A small segmentation model, trained from scratch: norm layernorm.
Rows from block 2 of a small segmentation model, named by matrix and row number. Rows with one number belong to one neuron. Each number is 500 + 50 x the weight over its row's rms, rounded and kept within 0 to 999. All counts start at 0. Numbers have three digits each. After the name is the row's rms in percent of the matrix's.
After each neuron's rows are labels from the 100 images, of 14976, where the neuron reaches its highest value: "top examples" is what is common among them. Only what is clearly more common there than usual is listed. The data: renderings of 100 made-up gadgets, each built of a few solids, in any pose. In brackets: how many of the 100.
# fc1: MLP up (model.blocks.2.mlp.fc1.weight, 320x160), inputs 0-53
# fc2: MLP down (model.blocks.2.mlp.fc2.weight, 160x320, transposed), outputs 0-53

fc1.292 102:518481540502514552450526482499497511514468508522614584452509535468482501550462547383545417509496447534474585466446411447581488450520555485493449538442522521485492
fc2.292 116:478524471484499456528457500550497505535563442509468441509490455500523478463543482475562466507423515456547525545503691468495418489463516504490552577415565501611512
top examples: yellow (41); green (30)

fc1.229 107:596487505498430446573502554452519437465490446537493464576464493493542501522466530461536409583508479475475634462426473619529556486600599438590520459392454525580463
fc2.229 105:547616401526435405547545476548471571485415512472586509462547538540507479439439566507489551513482442538576440490488561448586500614449474439416587422579467589440472
top examples: red (25)

fc1.52 103:530464533422475458473500432496448434545544575490462422589466541577559508404468477483423508518509482398539587510518482476430479563500451466461440516553441507498627
fc2.52 107:459414470510411525580406556572510593458455483544487561391449484451494520498500506522547508469407515565462480486504452548452578534602533578483512428461508485556414
top examples: pink (47)

fc1.47 090:471430530471391454488536505448521483539542471511422540470445451536422541492520513398459464559527388489548432598497534446481455450564497473415491563521517415496536
fc2.47 099:510469482541416554485552397581551568438424595529531518425530544460421504467538490521522476586562468448501535428513418568445591573477546471511557532464470558458471
top examples: purple (32)

fc1.195 083:548502426477472506544435533402507449440545341571499494471501454490564511461499471396545442534467452487436514538497488546537575555583531492419593478412482439520487
fc2.195 075:512555541516540412577464470539462515590467585544613439412495458475421528544548510481528509491471388529526466416527463523558466447461449478561501436569573536343428
top examples: orange (27)

fc1.186 105:508460498453493570402537554510477586461439569491516527480510509607541559494521607545515500530363510530453477379490564584507582426550582524555443462495476427432495
fc2.186 107:481471556569542517552455507489550445578492500479464530338485388488526431565585486471489457552530493449412545587585466517505482437445503514444511524569573495541450
top examples: yellow (30)

fc1.276 105:501531436462611555436506596580489447417512449508539466619482543499439502436480584475591514599482606571433535525490432586571552493495512579527445515506405551472477
fc2.276 118:490512499548444514505491506483565497496496458520485578454443503487538388594554418548553439584560575420537543489478472525493539474614585612564523486615510540507461
top examples: white (38)

fc1.28 098:431401597526471424454389529531456422500477424480575485487597634457498427474507451616451579541578504470411459546543452502569462511513544561544506499432470487504484
fc2.28 100:411516490507421536530514510581506511518478534512493534513540526574426607526542506526489500494473534524433435518396437509339475499456508436443456549445422558504556
top examples: teal (27)

fc1.218 112:496452498446500433526549546507453506488486477519488528444506551496531500426521448589545502541522468548452586437569564441522585555446529478548472444556471494471489
fc2.218 112:518452432561616542506419443445510430565493611511521540472517475549560535484540451507476475433565608426453462486506560535469507522472603438528538491399573388524559
top examples: yellow (36)

fc1.9 105:417486472479543471478442457514529577511442469496511503485526506413481499473420544563443471428515472485582523442546443377561452485476425417507448458438529433481509
fc2.9 109:511531484450463459523531528493525474411545491534460446548472439499498523519486595452514533483521512467493463492515534613394570509533565537516404537523436560483490
top examples: black (36)

fc1.182 095:438539495550478535532551528633566491428502495569508534465438517515447456589494485427499541497431512489477482496544462478437438509432522460401480464547431443410477
fc2.182 102:607474545490519595500532509457469447470386508453515513510545453378471532484554497551416542522457402482468480562538527488558488454524499549491513441476538529515574
top examples: red (27)

fc1.23 119:591454453468490461494498392509580572446492528559501518557469511511525571496500511457515453533462458490424416544497438375457501475511474535408575439501479473418464
fc2.23 129:458544469609489420497482533525477552403441475565533494443540470481509445547489447544421432361484538495547571478578521455551523530433463502512496491593472577562477
top examples: yellow (48)

fc1.34 083:420560522539485457515335390505541589454457453497526611393501556522438463440485522406473545498477465485502448554515466557547437505457467537518549416447505502492529
fc2.34 083:514453530548436518559488504476503534545561559509468489468441432575446529405487520499459490528484504399507461523518475414508509497481516508530551471446453548486463
top examples: yellow (57)

fc1.287 096:518394564495490510599460546486501498438470494477499454509500486481477421483492519571561439467371517529495420572495400552470507425545506549487534427559497537510485
fc2.287 093:522467455462513391532511471574571453411545440503465531481496529534370485464474517648517513531480550534433550502479539557518448517435495567489467486522486528512407
top examples: white (32)

fc1.273 102:532450490499509447576549479501534536508503494429495587482547412513562476429370449495442529559477479524469605513501447513492622537509613484525355491504485432531409
fc2.273 118:482474459476521551470423496460496578542520477478530454509567580488442449505501415468625487459504567499406396453465507508517359460463465480430481534490533544557554
top examples: teal (37)

fc1.20 118:511400548480521478515569420377455395585502461531562406469470527457481494426453463510479451493406465501380596482448475499534508546552432459621438520514470516504475
fc2.20 103:552477450479523532526527480513537529506601575509506595484517410536561547447414610516476511417519519510544520547461485520491590513494459550476536486472470526466527
top examples: teal (27)

fc1.310 104:562450471442411520416443465423490457486432503461510582502504437387428547587430549517491512562465458511464532488493470502547520485562496440513489413483597472457486
fc2.310 114:502640397509532526536582436413491513509569464526537496546600451481412484519571518468502536494461543532441454449481487550461485569556511534551462553401453541501494
top examples: green (58)

fc1.10 085:503532539444384417451465509421437518558531522487468474432491467368419412474604497596528527514494539607601475553428524550462464388447442489582468523440551450510443
fc2.10 085:515530491620496413396463511531539463467473539513617486516412545428513475473568490445478600454570500587390554466393504436496560546466451517428463486540517508513541
top examples: blue (66)

fc1.166 093:492442495540482529545463524480468490519487432506497537563421463477618482492543471581471409568478495520403353567543469546512497464444578567531496449454405500533471
fc2.166 094:492434464474499515499422555478649491495520483558493527424533457451431494535447561461432451446494532538465527504413492569435543548498444502511466460578478487513535
top examples: white (34)

fc1.27 088:519447503404529518559487584482438484448404546445472560422474482471449558527427538493524505511549475436485462501444506415492521395415469461528445606443541527467541
fc2.27 074:527500505485443529451481484390510467558448569473474501486568572472490443410518543504467573497479527530508509450643490532514481474515541484468509559449447440506462
top examples: yellow (36)

fc1.116 058:548573416550491540492517527453566485414579494586432513586532519402517522473588558444536447525557514501473508519464605537455438541590565519510539419460528553502498
fc2.116 054:520445551409580375400536556478482466528521492440515449493440529436466498502500589579454465525536460498491509484508532440394463497494599467447568463480551502484523
top examples: red (28)

fc1.181 092:455449444383463571444514463545462517552543451383467515507563545496447536484531552532508537465457471409563423566471548455515434487487549517484513532506436379480566
fc2.181 101:524493417485506571548433486483468575509538488478520523423509454436542490485505578459548511451516496427577528490474469380581463571487411425504461508532470542484489
top examples: red (43)

fc1.103 108:597487510452398485477554421445521477423458532497480418555519534518512581401473435515472521546529525526454482464564551495436493498497449403417460487522508475473534
fc2.103 114:495410458583584449555505536470437503533555490452554512477475463548382621596456407513543454537537502589422518529499422547404456457474515404541530521452520459465488
top examples: purple (34)

fc1.117 112:439452479496532543519560455487469545490490550446601572526453380491454543462449484529554478540495414588428516536468424491486419514464416472541551464502500517469480
fc2.117 117:465507465495457584443440553483569465501524460517442551485558572480483443556487526498507450502502526448551501549559497505517581540474456467422500522426456523478471
top examples: green (34)

fc1.270 104:471481483474521471513565493458507464460519552450506576561444491458468578483486444499478537561477554474454578516461530518430545413590492567533547429509480482501441
fc2.270 127:492470477480510406446442535552520510477548436513496488407520457552479506514583500535607426517454463603522453523455514485514442556475463512413520478420512507564553
top examples: teal (34)

fc1.179 107:428417509487428447471445537487538540534402580487525459524549475509532448459434508523470447468506502466522473477539565471484509521397563364483472489485508414534537
fc2.179 103:479602481580490508469478551464485555499505635472525486354539456436490411534501484513457485478511547575458568508464507456488513556375410603462418529493502550456529
top examples: orange (25)

fc1.66 102:551413496457471553600509590568497495521512513454566563531439451562471434462475573603408423497479571447438493495481607487581487526457614498490479500419457472499446
fc2.66 096:483513424549446452465490558452438418427384507519583409565404516507550555502568421405544564472470476509528537564504462530465579521445471522495471488583462516545506
top examples: blue (26)

fc1.196 090:590505508532486467561534481572486436522490505476501593422520554466431561569605479590527463517465420447579467485502555459475457424451483472577415497464526447518463
fc2.196 086:430584558507461476503588455503474418475434519437519390492544618530480438443550581522511551502467511423567407617483476574492540483545557543518488547557467527515490
top examples: black (28)

fc1.71 118:495532424438469505493385532504528460573480338420533498521513438459553490428483586485481540536534469429524464462491407597403544439388416371528518467565436475455540
fc2.71 118:485567525613464448558525534501480484445513517516471499466454393530507350455510554461490445564458536528497473539484494506479465536560467464484496444424485497484510
top examples: blue (30); purple (25)

fc1.161 087:532448478363488515522473433494443450570566438430564488446491399438497440505525444548427474508518481517530502492527465478505476555432542451358488474516607494469564
fc2.161 091:439567476572487536538452515546550525488439557563408443528508537450430439527467553445476586383453530410535492565479533473528526587478431473532384485454416516493491
top examples: orange (25)

fc1.67 099:597518470522422450547426502542478555554419504501611511470524492397436487463505545509524486474404572484549525461571462395495521571530479541574509542557536579516549
fc2.67 093:485438577434503624555445459440494438513490553460416479450532535497543590569602492576492534565591406468527522620527483558496511423500541461482488449532447452545494
top examples: pink (26)

fc1.317 101:493373547497507585498523543632528538514527554484506522457532536613488501515509587544592527506507446514554520560489490514536543429469542403489479514585479337465520
fc2.317 102:532577518478532533560477506538499456397547635528470448410468459576456479472516509499493430488567570556509431541475465452493476536596532494535551440499505479560471
top examples: blue (44)

fc1.261 099:445472584450394517427471555559314506509514506612488521453538524508561515502514595529457456476519488538429528532663532506578550409412469460468458438478516456510499
fc2.261 085:605591496562497455485603480506511620518525560486590555490413546507542495448513487403591485486384465506517445466351524494478426525569496566433493577491476557570525
top examples: red (39)

fc1.157 105:584467507527493408521603519610576437493490539580462595520472458611543479540471560540509574497425462433452525526548437578494494496471506486579543571473486458480465
fc2.157 115:552496529517557499553490492451544497605494428447569352451458462520543468486455529546437417530480531541470448520468475539555570430546431517446540580516513485563521
top examples: white (29)

fc1.225 105:471579518500487428546499467443586517438480587537574530419543504576487531435446438446480448535476437485459405497516421508541452529454499498473532505525455592536473
fc2.225 117:458494464523535504431441433585531561426601490576454542438447569468523507521527518474443487478469523453556498539492435440402510490560438533564534496496484500570558
top examples: yellow (45)

fc1.8 102:519427570494485476500458519479517490511540618533516506442512515458426364498599483533507505521409513539551483538621440636536523510459525464416514469502535465496472
fc2.8 106:526426519425501523519541522469503518460469556586455529490450465550508478473522531536582575470496549529406413505492498468538533469574565534508477472464519529510567
top examples: white (25)

fc1.105 115:477551454506409611479496433502546440530391600487473492430486484447530491541403406458448477473424566484405415513491459499535486433433438492501450441392512511499508
fc2.105 117:531459450515504513454379441467464449436478481481563446487506551611444452479562528494492456481562519478480560493566530391540455496487532447472586509527450472491497
top examples: red (27)

fc1.102 100:471449499411484539446388388474462434514506538443442531431507481485490496446506618473546489509526472533497475555521483505436523513415500612549486459398585503561519
fc2.102 108:553483506471490422468548482473484553526461500531478523611542581405494396482441376485526479498540512503435539440546511496493461551513485481524570525431520441518394
top examples: blue (35)

fc1.154 114:525469498476482399508593424524514561436460507533523544612500481536530453530553428538470572472453440488453575447485541541427465385437564517412433507545557482447472
fc2.154 116:455513402541517560485475522526524496587418439481563543559571479425536564554460415447561573424507510428467533473495486621515565548483444546455501583435474502447435
top examples: blue (41)

fc1.146 103:464524521511414548462522499582526486513530511565505487498486571466443457512480545498466548573512347551429495501586529546548507576457450479480447547402522540448625
fc2.146 097:433528424512618464529508454440462510459529583541516509426475491590567614462503423489555528502478615439425484517430498598506505540519460483556550541559522510484425
top examples: red (26)

fc1.60 105:608524427441519465516543419482416484654532567451490493491474440518513481425475467507538416462465545449490461505566473451570431539474435474498483514442502579510549
fc2.60 118:477463557504523523489576549464651514430492476559517569433545528423546482540536497500574476523427522521465528494434544554452553515556538459476479431486513425522383
top examples: pink (50)